Weights of a small model that predicts nearness at each pixel.
Training: adamw at rate 0.0031, 12400 steps, batches of 256.
Rows from block 5, named by matrix and row number. Each number is 50 + 10 x the weight over the matrix's rms, rounded and kept within 0 to 99. All counts start at 0.
# convs1: 3x3 conv (model.enc.2.1.convs.1.weight, 96x96x3x3), inputs 40-49, a 3x3 kernel for each
convs1.1:46 53 49 43 49 47 33 46 12 00 00 00 60 53 86 62 08 56 50 51 52 43 47 52 40 92 36 42 80 51 41 51 48 50 40 33 50 53 53 48 36 49 27 72 34 47 50 49 44 47 44 35 43 25 47 50 50 42 45 45 30 61 15 50 52 51 36 51 50 28 51 00 51 52 52 49 53 54 53 60 69 45 51 49 48 49 48 31 48 31
convs1.2:50 51 51 51 50 51 50 50 51 50 50 50 50 50 50 49 50 49 50 50 50 50 50 50 50 50 50 50 50 50 51 50 50 50 50 50 50 51 50 51 50 51 50 50 49 50 50 50 50 50 50 50 50 50 51 51 52 50 50 50 50 50 50 50 51 51 50 50 50 50 50 50 50 50 50 50 49 51 50 49 50 50 50 51 50 50 51 51 50 52
convs1.3:50 50 51 51 50 50 50 50 50 50 50 50 50 50 50 50 50 50 50 51 50 50 50 50 50 50 50 50 50 50 51 50 50 50 50 50 50 50 50 51 50 50 49 50 49 50 50 50 50 50 50 50 50 50 50 50 50 50 50 50 50 50 50 50 51 51 50 50 50 50 50 50 50 50 50 50 49 50 50 49 50 50 50 51 50 50 50 50 50 51
convs1.4:50 50 50 51 50 50 50 50 50 50 50 50 50 50 50 50 50 50 50 50 50 50 50 50 50 50 50 50 50 50 50 50 50 50 50 50 50 50 50 50 50 50 50 50 49 50 50 50 50 50 50 50 50 50 50 50 50 50 50 50 50 50 50 50 50 51 50 50 50 50 50 50 50 50 50 50 49 50 50 49 50 50 50 50 50 50 50 50 50 51
convs1.5:50 50 50 50 50 50 50 50 50 50 50 50 50 50 50 50 49 49 50 50 50 50 50 50 50 50 50 50 50 50 51 51 50 50 50 50 50 51 50 51 50 50 50 50 50 50 50 50 50 50 50 50 50 50 50 50 50 51 50 50 50 50 50 50 50 50 50 50 50 50 50 50 50 50 50 49 50 50 50 49 50 50 50 50 50 50 51 50 51 51
convs1.6:50 50 51 50 50 50 50 50 50 50 50 50 50 50 50 50 50 50 50 50 50 50 50 50 50 50 50 50 50 50 50 50 50 50 50 50 50 50 50 50 50 50 50 50 49 50 50 50 50 50 50 50 50 50 50 50 50 50 50 50 50 50 50 50 50 50 50 50 50 50 50 50 50 50 50 50 49 50 50 49 50 50 50 50 50 50 50 50 50 51
convs1.7:98 71 82 55 44 52 58 49 79 00 56 00 27 76 00 00 56 00 83 99 99 14 46 30 63 50 85 49 61 59 36 24 49 81 45 50 79 99 85 00 44 40 58 45 66 66 60 65 50 46 51 52 49 55 88 86 97 51 46 51 52 52 71 99 99 99 44 52 19 74 61 67 42 48 49 46 76 39 67 65 50 63 54 62 45 49 51 52 14 48
convs1.8:50 51 51 51 50 51 50 50 51 50 50 50 49 50 49 49 49 49 50 51 50 51 50 50 50 50 50 50 50 50 51 50 50 50 50 50 50 52 50 51 50 50 50 51 49 50 50 50 50 50 50 50 50 50 50 51 51 51 51 51 50 50 50 50 50 50 50 50 50 50 50 50 49 49 50 50 49 50 50 49 50 50 50 51 51 50 51 51 50 52
convs1.9:50 50 51 50 50 50 50 50 50 50 50 50 50 50 50 50 50 49 50 51 50 50 50 50 49 50 49 50 50 50 50 50 50 50 50 50 50 51 50 50 50 50 50 50 49 50 50 50 50 50 50 50 50 50 50 50 51 50 50 50 50 50 50 50 50 51 50 50 50 50 50 50 49 49 50 50 49 51 50 49 50 50 50 51 51 50 50 50 50 51
convs1.10:50 50 50 50 50 50 50 50 50 50 50 50 50 50 50 50 50 50 50 51 50 50 50 50 50 50 50 50 50 50 50 50 50 50 50 50 50 51 50 51 50 50 50 50 49 50 50 50 50 50 50 50 50 50 50 50 50 50 50 50 50 50 50 50 50 50 50 50 50 50 50 50 50 50 50 50 49 51 50 49 50 50 50 50 50 50 50 50 50 51
convs1.11:50 50 50 50 50 50 50 50 50 50 50 50 50 50 50 50 50 50 50 50 50 50 50 50 50 50 50 50 50 50 50 50 50 50 50 50 50 50 50 50 50 50 49 50 49 50 50 50 50 50 50 50 50 50 50 50 50 50 50 50 50 50 50 50 50 50 50 50 50 50 50 50 50 50 50 50 50 50 50 50 50 50 50 50 50 50 50 50 50 51
convs1.12:50 50 51 51 50 50 50 50 50 50 50 50 50 50 50 50 50 50 50 51 50 50 50 50 50 50 50 50 50 50 50 50 50 50 50 50 50 51 50 50 50 50 50 50 49 50 50 50 50 50 50 50 50 50 50 51 51 50 50 50 50 50 50 50 51 51 50 50 50 50 50 50 50 50 50 50 50 50 50 50 50 51 50 52 50 50 50 50 50 51
convs1.13:50 50 51 51 51 51 50 50 51 50 50 50 50 50 50 48 48 49 51 51 51 52 51 51 50 50 51 50 50 50 51 51 51 50 50 51 51 52 54 53 57 54 50 50 52 50 50 50 50 50 50 50 50 50 51 51 52 52 52 53 50 50 51 50 50 50 51 50 50 50 50 50 50 48 50 50 49 50 50 50 49 50 50 51 51 50 51 51 50 51
convs1.14:50 50 50 50 50 50 50 50 50 49 49 50 49 49 49 49 49 49 50 50 50 50 50 50 50 51 50 50 50 50 51 51 51 50 50 50 51 51 51 52 52 52 51 51 50 50 50 50 50 50 50 50 50 50 50 50 50 50 50 50 50 50 50 50 50 50 50 50 50 50 50 50 50 50 50 50 49 50 50 50 50 50 50 50 50 50 50 50 50 50
convs1.15:50 50 50 51 50 50 50 50 50 50 50 50 50 50 50 50 50 49 50 50 50 50 50 50 50 50 49 50 50 50 50 50 50 50 50 50 50 50 50 50 50 50 50 50 49 50 50 50 50 50 50 50 50 50 50 50 51 50 50 50 50 50 50 50 50 51 50 50 50 50 50 50 50 50 50 50 49 51 50 49 50 50 50 51 50 50 50 50 50 51
convs1.16:50 50 51 51 50 50 50 50 50 50 50 50 49 50 49 49 49 49 50 51 50 51 50 50 50 50 50 50 50 50 51 50 50 50 50 50 50 53 50 51 50 50 50 50 49 50 50 51 50 50 50 50 50 50 51 51 52 51 51 51 50 51 51 50 51 51 50 50 50 50 50 50 49 49 49 50 48 51 50 49 50 50 50 51 51 50 51 51 50 52
convs1.17:50 50 50 50 50 50 50 50 50 50 50 50 50 50 50 50 50 50 50 50 50 50 50 50 50 50 49 50 50 50 51 51 50 50 50 50 50 51 51 51 50 50 53 51 51 50 50 50 50 50 50 50 50 50 50 50 50 50 50 50 50 50 50 50 50 50 50 50 50 50 50 50 50 50 50 49 50 50 50 50 50 50 50 50 50 50 51 50 51 51
convs1.18:51 51 51 51 51 51 50 50 51 44 50 50 50 50 49 49 49 49 50 50 50 50 50 50 50 50 50 51 51 51 51 51 51 50 50 50 51 52 51 51 50 50 50 50 50 50 50 50 50 50 50 50 50 50 51 52 52 52 51 51 50 50 50 51 51 51 50 50 50 50 50 50 50 50 50 50 50 50 50 50 50 50 50 50 50 50 50 50 50 51
convs1.19:50 50 50 50 50 50 50 50 50 49 50 50 49 49 49 49 49 49 50 50 50 50 50 50 50 50 50 50 50 50 50 51 51 50 50 50 50 51 50 51 51 51 50 50 50 50 50 50 50 50 50 50 50 50 50 50 50 50 50 50 50 50 50 50 50 50 50 50 50 50 50 50 50 50 50 50 49 50 50 50 50 50 50 50 50 50 50 50 50 50
convs1.20:50 50 51 51 50 50 50 50 50 50 50 50 50 50 50 50 50 50 50 50 50 50 50 50 50 50 50 50 50 50 50 50 50 50 50 50 50 50 50 50 50 50 49 50 49 50 50 50 50 50 50 50 50 50 50 50 50 50 50 50 50 50 50 50 50 50 50 50 50 50 50 50 50 50 50 50 49 51 50 49 50 50 50 51 51 50 51 50 50 51
convs1.21:50 50 51 51 50 50 50 50 50 50 50 50 50 50 50 49 50 49 50 51 50 51 50 50 49 50 50 50 50 50 50 50 50 50 50 50 50 51 50 51 50 50 49 50 48 50 50 50 50 50 50 50 50 50 50 50 51 51 50 51 50 50 51 50 50 51 50 50 50 50 50 50 50 49 50 50 49 51 50 49 50 50 50 51 51 50 51 50 50 52
convs1.22:50 50 51 51 50 50 50 50 50 50 50 50 50 50 50 50 50 50 50 51 50 50 50 50 50 50 50 50 50 50 50 50 50 50 50 50 50 51 50 50 50 50 50 50 49 50 50 50 50 50 50 50 50 50 50 51 51 51 50 50 50 50 50 50 51 51 50 50 50 50 50 50 50 50 50 50 49 50 50 49 50 50 50 51 51 50 51 50 50 51
convs1.23:50 50 51 50 50 50 50 50 50 50 50 50 50 50 50 50 50 50 50 50 50 50 50 50 50 50 50 50 50 50 50 50 50 50 50 50 50 50 50 50 50 50 50 50 49 50 50 50 50 50 50 50 50 50 50 50 50 50 50 50 50 50 50 50 51 51 50 50 50 50 50 50 50 50 50 50 49 50 50 49 50 51 50 52 51 50 51 50 50 51
convs1.24:40 42 48 51 33 44 52 29 65 09 49 07 11 46 47 53 58 55 39 50 38 48 47 42 79 48 30 48 41 49 33 39 48 56 38 45 09 56 06 34 30 19 74 33 15 47 49 51 50 38 50 46 47 64 45 46 51 39 42 47 67 48 55 48 49 38 50 39 41 65 41 49 51 67 54 49 73 76 48 30 51 25 44 39 64 42 74 33 28 82
convs1.25:48 49 50 50 49 50 51 49 52 51 50 50 50 52 50 52 52 51 52 52 51 48 46 50 46 49 49 49 49 50 50 49 50 51 50 50 51 53 50 47 41 45 49 48 35 50 50 50 50 50 50 50 50 50 50 50 50 50 49 50 51 52 52 50 51 53 51 50 50 52 50 52 53 51 50 47 49 52 44 37 53 50 52 51 50 49 50 47 42 49
convs1.26:87 72 95 84 99 93 65 56 69 99 94 99 49 62 67 43 49 45 53 79 57 29 99 50 79 60 45 72 48 61 53 99 59 35 56 81 61 62 51 48 99 63 95 49 57 69 60 79 75 64 71 74 58 86 59 61 65 66 99 65 67 66 70 68 88 66 57 78 71 48 51 46 47 68 51 40 48 19 47 50 37 54 48 55 56 46 43 75 39 89
convs1.27:50 49 49 50 50 50 52 49 50 40 50 31 50 51 46 53 52 53 49 49 48 50 48 49 52 52 48 50 48 50 49 50 51 52 50 48 41 52 31 49 41 49 58 44 42 50 50 50 50 50 50 50 50 50 50 49 49 50 50 50 51 53 48 52 49 51 51 50 52 55 51 50 51 51 50 48 55 51 44 46 53 48 50 49 51 53 52 51 41 53
convs1.28:50 49 50 51 50 51 55 49 53 38 50 35 49 51 46 52 51 59 49 51 49 50 48 49 54 53 49 51 48 50 50 50 51 58 50 50 34 56 21 49 40 49 64 42 44 50 50 50 50 50 50 51 50 51 51 49 50 50 50 51 58 55 50 53 49 51 50 50 52 55 50 51 51 51 50 48 57 50 40 45 51 50 51 49 56 55 53 52 38 59
convs1.29:50 50 50 50 50 50 50 50 50 49 49 49 49 48 48 50 49 49 50 50 50 50 50 50 50 50 50 50 50 50 50 50 50 51 50 50 50 50 49 50 50 47 50 49 45 50 50 50 50 50 50 50 50 50 50 50 50 50 50 50 50 50 51 50 50 50 50 50 51 50 50 51 50 50 50 50 49 50 50 50 50 51 50 50 52 51 51 51 50 50
convs1.30:50 50 50 50 50 50 50 50 50 50 50 50 50 51 50 50 50 50 51 51 50 50 49 50 49 50 50 50 50 50 50 50 50 50 50 50 51 51 50 50 48 49 50 49 44 50 50 50 50 50 50 50 50 50 50 50 50 50 50 50 50 50 50 50 50 51 51 50 50 51 50 51 51 50 50 50 49 51 48 46 52 51 52 51 50 50 50 49 46 50
convs1.31:49 50 49 49 49 49 50 48 41 50 50 50 50 49 50 50 99 49 49 49 49 49 49 48 50 45 41 44 51 50 46 52 48 50 47 35 50 56 63 76 78 87 51 49 42 50 50 49 50 50 49 50 50 48 49 48 47 49 48 47 50 48 41 47 46 49 48 48 50 55 47 17 51 51 50 49 50 46 50 42 46 50 48 49 50 49 49 50 51 50
convs1.32:50 50 50 50 50 50 51 49 51 50 50 50 50 50 48 51 51 51 51 51 50 50 47 50 49 50 51 50 50 50 50 50 50 51 50 50 50 51 49 49 44 45 49 49 34 50 50 50 50 50 50 50 50 50 50 50 50 50 50 50 50 50 51 50 50 51 51 50 50 51 50 51 51 51 50 50 50 51 46 44 53 51 51 51 50 50 51 50 46 49
convs1.33:50 50 50 50 50 50 51 49 51 50 50 50 50 51 49 51 51 51 51 51 50 49 46 50 48 50 51 50 50 50 50 50 50 51 50 50 50 51 49 49 46 48 49 48 38 50 50 50 50 50 50 50 50 50 50 50 51 50 50 50 50 51 51 50 50 51 51 50 50 51 50 52 51 50 50 49 49 52 46 42 53 50 52 51 50 50 50 49 44 50
convs1.34:50 50 50 50 50 49 50 50 48 50 50 50 50 50 51 50 49 50 47 50 49 52 51 49 48 49 42 48 50 50 49 50 50 49 49 44 44 55 53 55 63 73 45 44 33 50 50 50 50 50 50 50 50 49 50 50 49 51 49 48 49 50 44 49 49 50 51 50 52 50 50 35 50 51 50 50 50 49 49 45 50 51 50 49 50 49 49 49 50 49
convs1.35:50 50 50 50 50 50 50 50 50 50 50 50 50 50 49 50 50 50 50 50 50 50 49 50 50 50 51 50 50 50 50 50 50 51 50 50 51 51 50 50 46 47 49 48 42 50 50 50 50 50 50 51 50 50 50 50 50 50 50 50 51 51 52 50 50 50 50 50 50 51 50 52 51 50 50 61 53 51 47 44 51 50 50 50 50 50 50 50 49 50
convs1.36:50 50 50 50 50 50 51 49 51 50 50 50 50 51 50 51 51 50 51 51 51 50 48 50 48 50 51 50 50 50 50 50 50 51 50 50 50 51 50 49 45 48 49 49 42 50 50 50 50 50 50 50 50 50 50 50 50 50 50 50 50 51 51 50 50 51 51 50 50 51 50 51 52 51 50 49 49 52 46 43 53 50 52 51 50 50 50 49 44 50
convs1.37:50 50 50 50 50 50 50 50 50 50 49 49 49 48 48 50 50 50 50 50 50 50 50 50 50 50 50 50 50 50 50 50 50 50 50 50 50 50 50 50 49 47 50 50 42 50 50 50 50 50 50 50 50 50 50 50 50 50 50 50 50 50 50 50 50 50 50 50 50 50 51 51 50 50 50 50 50 50 50 50 51 51 51 51 51 51 51 50 50 50
convs1.38:21 31 37 38 34 46 35 32 41 27 37 35 48 50 43 62 60 55 47 39 41 34 27 36 09 22 00 36 38 42 43 45 52 36 35 41 44 48 31 48 19 25 36 27 07 46 48 48 49 48 50 45 49 51 34 36 46 28 31 44 34 52 36 45 45 46 31 35 39 43 46 37 52 51 52 46 50 50 41 14 55 19 29 32 51 32 57 43 22 45
convs1.39:50 50 50 50 50 50 51 50 50 50 50 50 50 50 49 50 50 50 50 50 50 50 48 50 50 50 50 50 50 50 50 50 50 50 50 50 50 50 50 50 48 49 50 50 43 50 50 50 50 50 50 50 50 50 50 50 50 50 50 50 50 50 50 50 50 50 50 50 50 51 50 51 51 50 50 50 50 51 49 47 52 51 51 51 51 50 51 50 48 50
convs1.40:50 50 50 50 50 50 50 50 50 50 50 50 50 50 50 50 50 50 50 51 50 50 49 50 50 50 50 50 50 50 50 50 50 50 50 50 50 50 50 50 49 49 49 49 43 50 50 50 50 50 50 50 50 50 50 50 50 50 50 50 50 50 50 50 50 50 50 50 50 50 50 50 50 50 50 50 50 51 50 48 51 50 51 51 50 50 50 50 49 50
convs1.41:50 50 50 50 50 50 50 50 50 49 49 49 48 47 48 50 50 50 50 50 50 50 50 50 50 50 50 50 50 50 50 50 50 50 50 50 51 51 50 50 50 48 51 50 48 50 50 50 50 50 50 50 50 50 50 50 50 50 50 50 50 50 50 50 50 50 50 50 50 50 50 51 50 50 50 49 48 50 50 48 50 50 50 50 50 50 50 50 50 50
convs1.42:50 50 50 50 50 50 50 50 50 50 50 50 50 50 49 50 50 50 50 50 50 50 50 50 50 50 50 50 50 50 50 50 50 50 50 50 50 50 50 50 49 49 50 49 44 50 50 50 50 50 50 50 50 50 50 50 50 50 50 50 50 50 50 50 50 50 50 50 50 50 50 50 50 50 50 50 50 50 50 48 51 50 51 50 50 50 50 50 49 50
convs1.43:49 50 50 50 50 50 51 49 51 50 50 50 50 51 50 51 51 51 51 51 51 49 45 50 47 49 51 49 50 50 50 50 50 51 50 50 50 51 50 48 46 48 49 48 34 50 50 50 50 50 50 50 50 50 50 50 50 50 50 50 51 52 52 50 50 51 51 50 50 52 50 51 52 51 50 49 49 52 46 42 53 51 52 51 50 50 50 48 44 49
convs1.44:50 50 50 50 50 50 50 50 50 50 50 50 50 50 50 50 50 50 50 51 50 50 49 50 49 50 50 50 50 50 50 50 50 50 50 50 50 50 50 50 49 49 49 48 40 50 50 50 50 50 50 50 50 50 50 50 50 50 50 50 50 50 50 50 50 50 50 50 50 50 50 50 50 50 50 50 50 51 49 48 51 50 50 50 50 50 50 50 49 50
convs1.45:35 38 47 54 37 49 52 36 67 00 47 02 00 31 47 52 59 60 35 51 37 47 40 42 61 34 15 46 33 48 45 46 53 50 36 49 07 58 12 40 20 17 58 17 06 35 36 49 51 31 51 47 49 70 39 37 49 40 40 44 62 50 54 47 49 43 46 32 38 61 41 48 50 67 54 46 52 67 27 12 52 14 40 34 70 29 72 33 23 79
convs1.46:50 50 50 50 50 50 50 50 50 50 50 50 50 50 49 50 50 50 50 50 50 50 50 50 50 50 50 50 50 50 50 50 50 51 50 50 50 50 50 50 49 49 49 48 42 50 50 50 50 50 50 50 50 50 50 50 50 50 50 50 50 50 50 50 50 50 50 50 50 51 50 51 51 50 50 50 50 50 50 47 51 51 51 51 51 50 51 50 48 50
convs1.47:50 50 50 50 50 50 50 50 50 49 49 49 49 49 49 50 50 50 50 50 50 50 50 50 50 50 50 50 50 50 50 50 50 50 50 50 51 50 50 50 50 48 50 50 49 50 50 50 50 50 50 50 50 50 50 50 50 50 50 50 50 50 50 50 50 50 50 50 50 50 50 51 51 50 51 50 50 50 50 50 50 50 50 50 51 50 50 50 50 50
convs1.48:49 48 49 51 49 49 50 50 50 49 49 50 47 49 47 50 51 51 49 56 50 49 39 48 41 32 29 50 50 48 51 50 50 49 50 50 48 53 48 49 36 42 47 37 38 49 49 50 50 50 50 50 50 50 49 49 50 49 48 47 47 48 44 49 50 50 46 45 47 47 48 46 52 51 51 50 49 54 48 44 52 49 49 50 52 49 50 52 50 48
convs1.49:63 58 64 56 46 45 52 45 62 50 57 50 42 50 33 39 42 32 55 71 49 55 97 40 38 50 50 59 50 49 43 99 29 41 63 49 50 52 43 51 99 27 46 50 55 60 60 70 56 48 52 53 49 61 56 65 64 50 61 48 43 50 65 68 75 52 59 52 46 00 49 50 53 75 60 54 41 49 49 44 29 54 49 56 53 44 49 50 27 48
convs1.50:50 50 50 50 50 50 50 50 50 50 50 50 50 50 50 50 50 50 50 50 50 49 49 49 50 50 50 50 50 50 51 51 51 50 50 50 50 50 49 49 48 48 50 50 48 50 50 50 50 50 50 50 50 50 50 50 50 50 50 50 50 50 50 50 50 50 50 50 50 50 50 50 51 50 50 50 50 51 51 50 51 50 50 50 50 50 50 50 50 50
convs1.51:60 53 65 61 49 54 42 45 57 51 72 52 32 47 16 47 43 41 53 70 60 30 58 32 41 53 63 57 50 64 48 99 25 39 52 56 50 58 65 50 99 35 72 65 99 58 53 72 61 50 54 50 42 56 54 57 66 54 50 51 27 45 53 65 72 62 54 48 50 00 46 49 55 78 74 42 35 18 48 51 43 54 39 62 54 28 34 50 00 33
convs1.52:50 50 50 50 50 50 50 50 50 50 50 50 50 50 50 50 50 50 50 50 50 50 49 50 49 49 49 50 50 50 50 50 50 50 50 50 50 50 50 51 49 49 50 50 49 50 50 50 50 50 50 50 50 50 50 50 50 50 50 50 50 50 50 50 50 50 50 50 50 50 50 50 50 50 50 50 50 51 50 50 51 50 50 50 50 50 50 50 50 50
convs1.53:50 50 50 50 50 50 50 50 50 50 50 50 50 50 50 50 50 50 50 50 50 50 50 50 50 50 50 50 50 50 50 50 50 50 50 50 50 50 50 51 50 50 50 50 49 50 50 50 50 50 50 50 50 50 50 50 50 50 50 50 50 50 50 50 50 50 50 50 50 50 50 50 50 50 50 50 50 51 50 50 51 50 50 50 50 50 50 50 50 50
convs1.54:50 50 50 50 50 50 50 50 50 50 50 50 49 49 50 50 50 50 50 50 50 50 49 50 50 50 50 50 50 50 50 50 51 50 50 50 50 50 50 50 48 48 51 51 50 50 50 50 50 50 50 50 50 50 50 50 50 50 50 50 50 50 50 50 50 50 50 50 50 50 50 50 51 50 50 50 50 50 51 51 51 50 50 50 50 50 50 50 50 50
convs1.55:50 50 50 50 50 50 50 50 50 50 50 50 49 49 50 50 50 50 50 50 50 50 49 50 50 50 49 50 50 50 50 50 50 50 50 50 50 50 49 51 50 50 50 50 50 50 50 50 50 50 50 50 50 50 50 50 50 50 50 50 50 50 50 50 50 50 50 50 50 50 50 50 50 50 50 50 50 51 50 50 51 51 50 51 50 50 50 50 50 50
convs1.56:45 49 49 50 49 48 45 51 47 49 45 50 49 49 49 41 47 51 51 54 53 51 38 51 39 50 21 48 45 49 49 52 55 50 47 49 44 51 52 59 36 48 32 56 30 48 49 50 50 50 49 50 50 49 48 50 51 49 48 48 45 49 44 47 51 49 48 42 45 38 50 36 53 54 65 50 39 65 51 48 53 42 51 51 56 45 52 51 64 46
convs1.57:50 50 50 50 50 50 50 50 50 50 50 50 50 50 50 50 50 50 50 50 50 50 50 50 50 50 50 50 50 50 50 50 50 50 50 50 50 50 50 50 50 50 51 51 50 50 50 50 50 50 50 50 50 50 50 50 50 50 50 50 50 50 50 50 50 50 50 50 50 50 50 50 50 50 50 50 50 50 51 51 51 50 50 50 50 50 50 50 50 50
convs1.58:50 50 50 50 50 50 50 50 50 50 50 50 49 49 50 50 50 50 50 50 50 49 48 49 50 50 49 50 50 50 51 51 51 50 50 50 50 50 49 50 48 48 50 50 48 50 50 50 50 50 50 50 50 50 50 50 50 50 50 50 50 50 50 50 50 50 50 50 50 50 50 50 51 50 50 50 50 50 51 50 51 50 50 50 50 50 50 50 50 50
convs1.59:50 50 50 50 50 50 50 50 50 50 50 50 50 50 50 50 50 50 50 50 50 50 50 50 50 50 50 50 50 50 50 50 50 50 50 50 50 50 50 51 50 50 51 50 50 50 50 50 50 50 50 50 50 50 50 50 50 50 50 50 50 50 50 50 50 50 50 50 50 50 50 50 51 50 50 50 50 51 51 50 51 50 50 50 50 50 50 50 50 50
convs1.60:50 50 50 50 50 50 50 50 50 50 50 50 50 50 50 50 50 51 50 51 50 50 49 49 48 49 49 50 50 50 51 50 50 50 50 50 50 50 49 50 47 46 49 48 45 50 50 50 50 50 50 50 50 50 50 50 50 50 50 50 50 50 50 50 50 50 51 50 50 50 50 50 51 50 51 51 50 51 50 50 51 50 50 50 51 50 50 50 50 50
convs1.61:50 51 48 45 49 48 50 49 48 50 49 48 46 22 48 45 45 48 55 73 55 42 46 51 65 45 60 47 54 49 49 50 50 46 38 48 51 72 49 34 47 48 53 78 80 50 50 50 49 50 50 47 49 49 51 54 49 44 41 45 45 44 49 58 61 47 51 50 53 54 55 51 53 61 51 55 58 50 63 57 57 52 50 42 33 42 43 50 42 44
convs1.62:50 50 50 50 50 50 50 50 50 50 50 50 49 50 50 50 50 50 50 51 50 50 49 50 49 48 48 50 50 50 51 50 50 50 50 50 50 50 48 50 48 49 50 50 48 50 50 50 50 50 50 50 50 50 50 50 50 50 50 50 49 50 50 50 50 50 50 50 50 50 50 50 51 50 50 50 50 51 50 50 51 50 50 50 50 50 50 51 50 50
convs1.63:50 50 50 50 50 50 50 50 50 50 50 50 50 50 50 50 50 50 50 50 50 50 50 50 50 50 50 50 50 50 50 50 50 50 50 50 50 50 50 51 50 50 51 51 50 50 50 50 50 50 50 50 50 50 50 50 50 50 50 50 50 50 50 50 50 50 50 50 50 50 50 50 50 50 50 50 50 50 51 50 51 50 50 50 50 50 50 50 50 50
convs1.64:50 50 50 50 50 50 50 50 50 50 50 50 50 50 50 50 50 50 50 50 50 50 50 50 50 50 50 50 50 50 50 50 50 50 50 50 50 50 50 50 50 50 50 50 50 50 50 50 50 50 50 50 50 50 50 50 50 50 50 50 50 50 50 50 50 50 50 50 50 50 50 50 50 50 50 50 50 50 50 50 51 50 50 50 50 50 50 50 50 50
convs1.65:50 50 50 50 50 50 50 50 50 50 50 50 49 49 50 50 50 50 50 50 50 49 49 49 49 49 48 50 50 50 50 50 51 50 50 50 50 50 49 49 48 47 50 50 47 50 50 50 50 50 50 50 50 50 50 50 50 50 50 50 50 50 50 50 50 50 50 50 50 50 50 50 51 50 50 50 50 51 51 50 51 50 50 50 50 50 50 50 50 50
convs1.67:50 50 50 50 50 50 50 50 50 50 50 50 50 50 50 50 50 50 50 50 50 50 50 50 50 50 50 50 50 50 50 50 50 50 50 50 50 50 50 51 49 50 51 50 48 50 50 50 50 50 50 50 50 50 50 50 50 50 50 50 50 50 50 50 50 50 50 50 50 50 50 50 51 50 50 50 50 50 50 50 51 50 50 50 50 50 50 50 50 50
convs1.68:40 50 56 50 48 48 70 45 15 49 14 32 52 50 50 87 49 49 99 25 00 27 29 60 34 96 49 51 25 36 43 50 55 46 52 49 99 00 00 54 53 88 40 71 52 44 48 52 51 52 48 59 48 40 49 49 51 43 39 48 54 45 35 44 33 50 42 35 45 28 33 07 99 56 22 54 51 75 21 99 58 46 59 67 65 51 53 52 58 47
convs1.69:50 50 50 50 50 50 50 50 50 50 50 50 49 49 50 50 50 50 50 50 50 50 49 49 49 49 49 50 50 50 50 50 51 50 50 50 50 50 49 49 48 48 50 50 48 50 50 50 50 50 50 50 50 50 50 50 50 50 50 50 50 50 50 50 50 50 50 50 50 50 50 50 51 50 50 50 50 51 51 50 51 50 50 50 50 50 50 50 50 50
convs1.70:54 50 51 54 49 54 51 50 58 50 50 50 50 50 50 46 45 46 50 48 44 57 56 50 51 56 66 57 51 50 54 52 49 48 55 51 49 46 42 53 51 51 51 51 65 51 50 50 51 50 50 50 50 51 54 51 50 53 50 52 50 50 54 52 49 47 55 49 51 50 53 58 49 47 48 56 49 51 50 50 41 55 50 51 52 47 52 52 49 54
convs1.71:35 53 53 50 52 62 41 60 43 34 32 55 53 39 52 32 21 50 56 52 46 81 44 71 30 98 35 39 45 48 46 61 56 58 38 39 47 51 32 86 43 58 34 77 40 44 50 51 50 53 52 51 50 49 40 53 57 51 42 54 42 59 42 36 57 49 51 39 50 04 52 24 53 52 75 61 41 99 54 52 51 30 77 59 60 38 67 41 67 33
convs1.72:50 50 50 50 50 50 50 50 50 50 50 50 50 50 50 50 50 50 50 50 50 50 50 50 50 50 50 50 50 50 50 50 50 50 50 50 50 50 50 50 50 50 50 50 50 50 50 50 50 50 50 50 50 50 50 50 50 50 50 50 50 50 50 50 50 50 50 50 50 50 50 50 50 50 50 50 50 50 50 50 50 50 50 50 51 50 50 50 50 50
convs1.73:50 50 50 50 50 50 50 50 50 50 50 50 50 50 50 50 50 50 50 50 50 50 50 50 50 50 50 50 50 50 50 50 50 50 50 50 50 50 50 50 51 50 50 50 50 50 50 50 50 50 50 50 50 50 50 50 50 50 50 50 50 50 50 50 50 50 50 50 50 50 50 50 50 50 50 50 50 50 50 50 50 51 51 51 51 50 51 50 50 51
convs1.74:50 50 50 50 50 50 50 50 50 50 50 50 50 50 50 50 50 50 47 50 45 50 50 50 50 50 48 50 50 50 51 50 50 49 50 50 49 50 47 51 51 50 50 50 49 50 50 50 50 50 50 50 50 50 48 50 49 50 50 50 49 50 49 49 50 49 50 50 50 49 50 50 50 50 50 50 50 51 50 50 50 50 50 50 50 50 50 50 50 50
convs1.75:50 50 50 50 50 50 50 50 50 50 50 50 50 50 50 50 50 50 50 50 50 50 50 50 50 50 50 50 50 50 50 50 50 50 50 50 50 51 50 51 51 50 50 51 50 50 50 50 50 50 50 50 50 50 50 50 50 50 50 50 50 50 50 50 50 50 50 50 50 50 50 50 50 50 50 50 50 50 50 50 50 51 50 51 51 50 51 51 50 51
convs1.76:50 50 50 50 50 50 50 50 50 50 50 50 50 50 50 50 50 50 50 50 50 50 50 50 50 50 50 50 50 50 50 50 50 50 50 50 50 50 50 51 51 50 50 50 50 50 50 50 50 50 50 50 50 50 50 50 50 50 50 50 50 50 50 50 50 50 50 50 50 50 50 50 50 50 50 50 50 50 50 50 50 50 50 51 50 50 50 51 50 51
convs1.77:50 50 50 50 50 50 50 50 50 50 50 50 50 50 50 50 50 50 50 50 50 50 50 50 50 50 50 50 50 50 50 50 50 50 50 50 50 51 50 51 51 50 50 51 50 50 50 50 50 50 50 50 50 50 50 50 50 50 50 50 50 50 50 50 50 50 50 50 50 50 50 50 50 50 50 50 50 50 50 50 50 51 51 51 51 51 51 51 51 51
convs1.78:50 50 50 50 50 50 50 50 50 50 50 50 50 50 50 50 50 50 50 50 50 50 50 50 50 50 50 50 50 50 50 50 50 50 50 50 50 50 50 50 50 50 50 50 50 50 50 50 50 50 50 50 50 50 50 50 50 50 50 50 50 50 50 50 50 50 50 50 50 50 50 50 50 50 50 50 50 50 50 50 50 50 50 50 50 50 50 50 50 50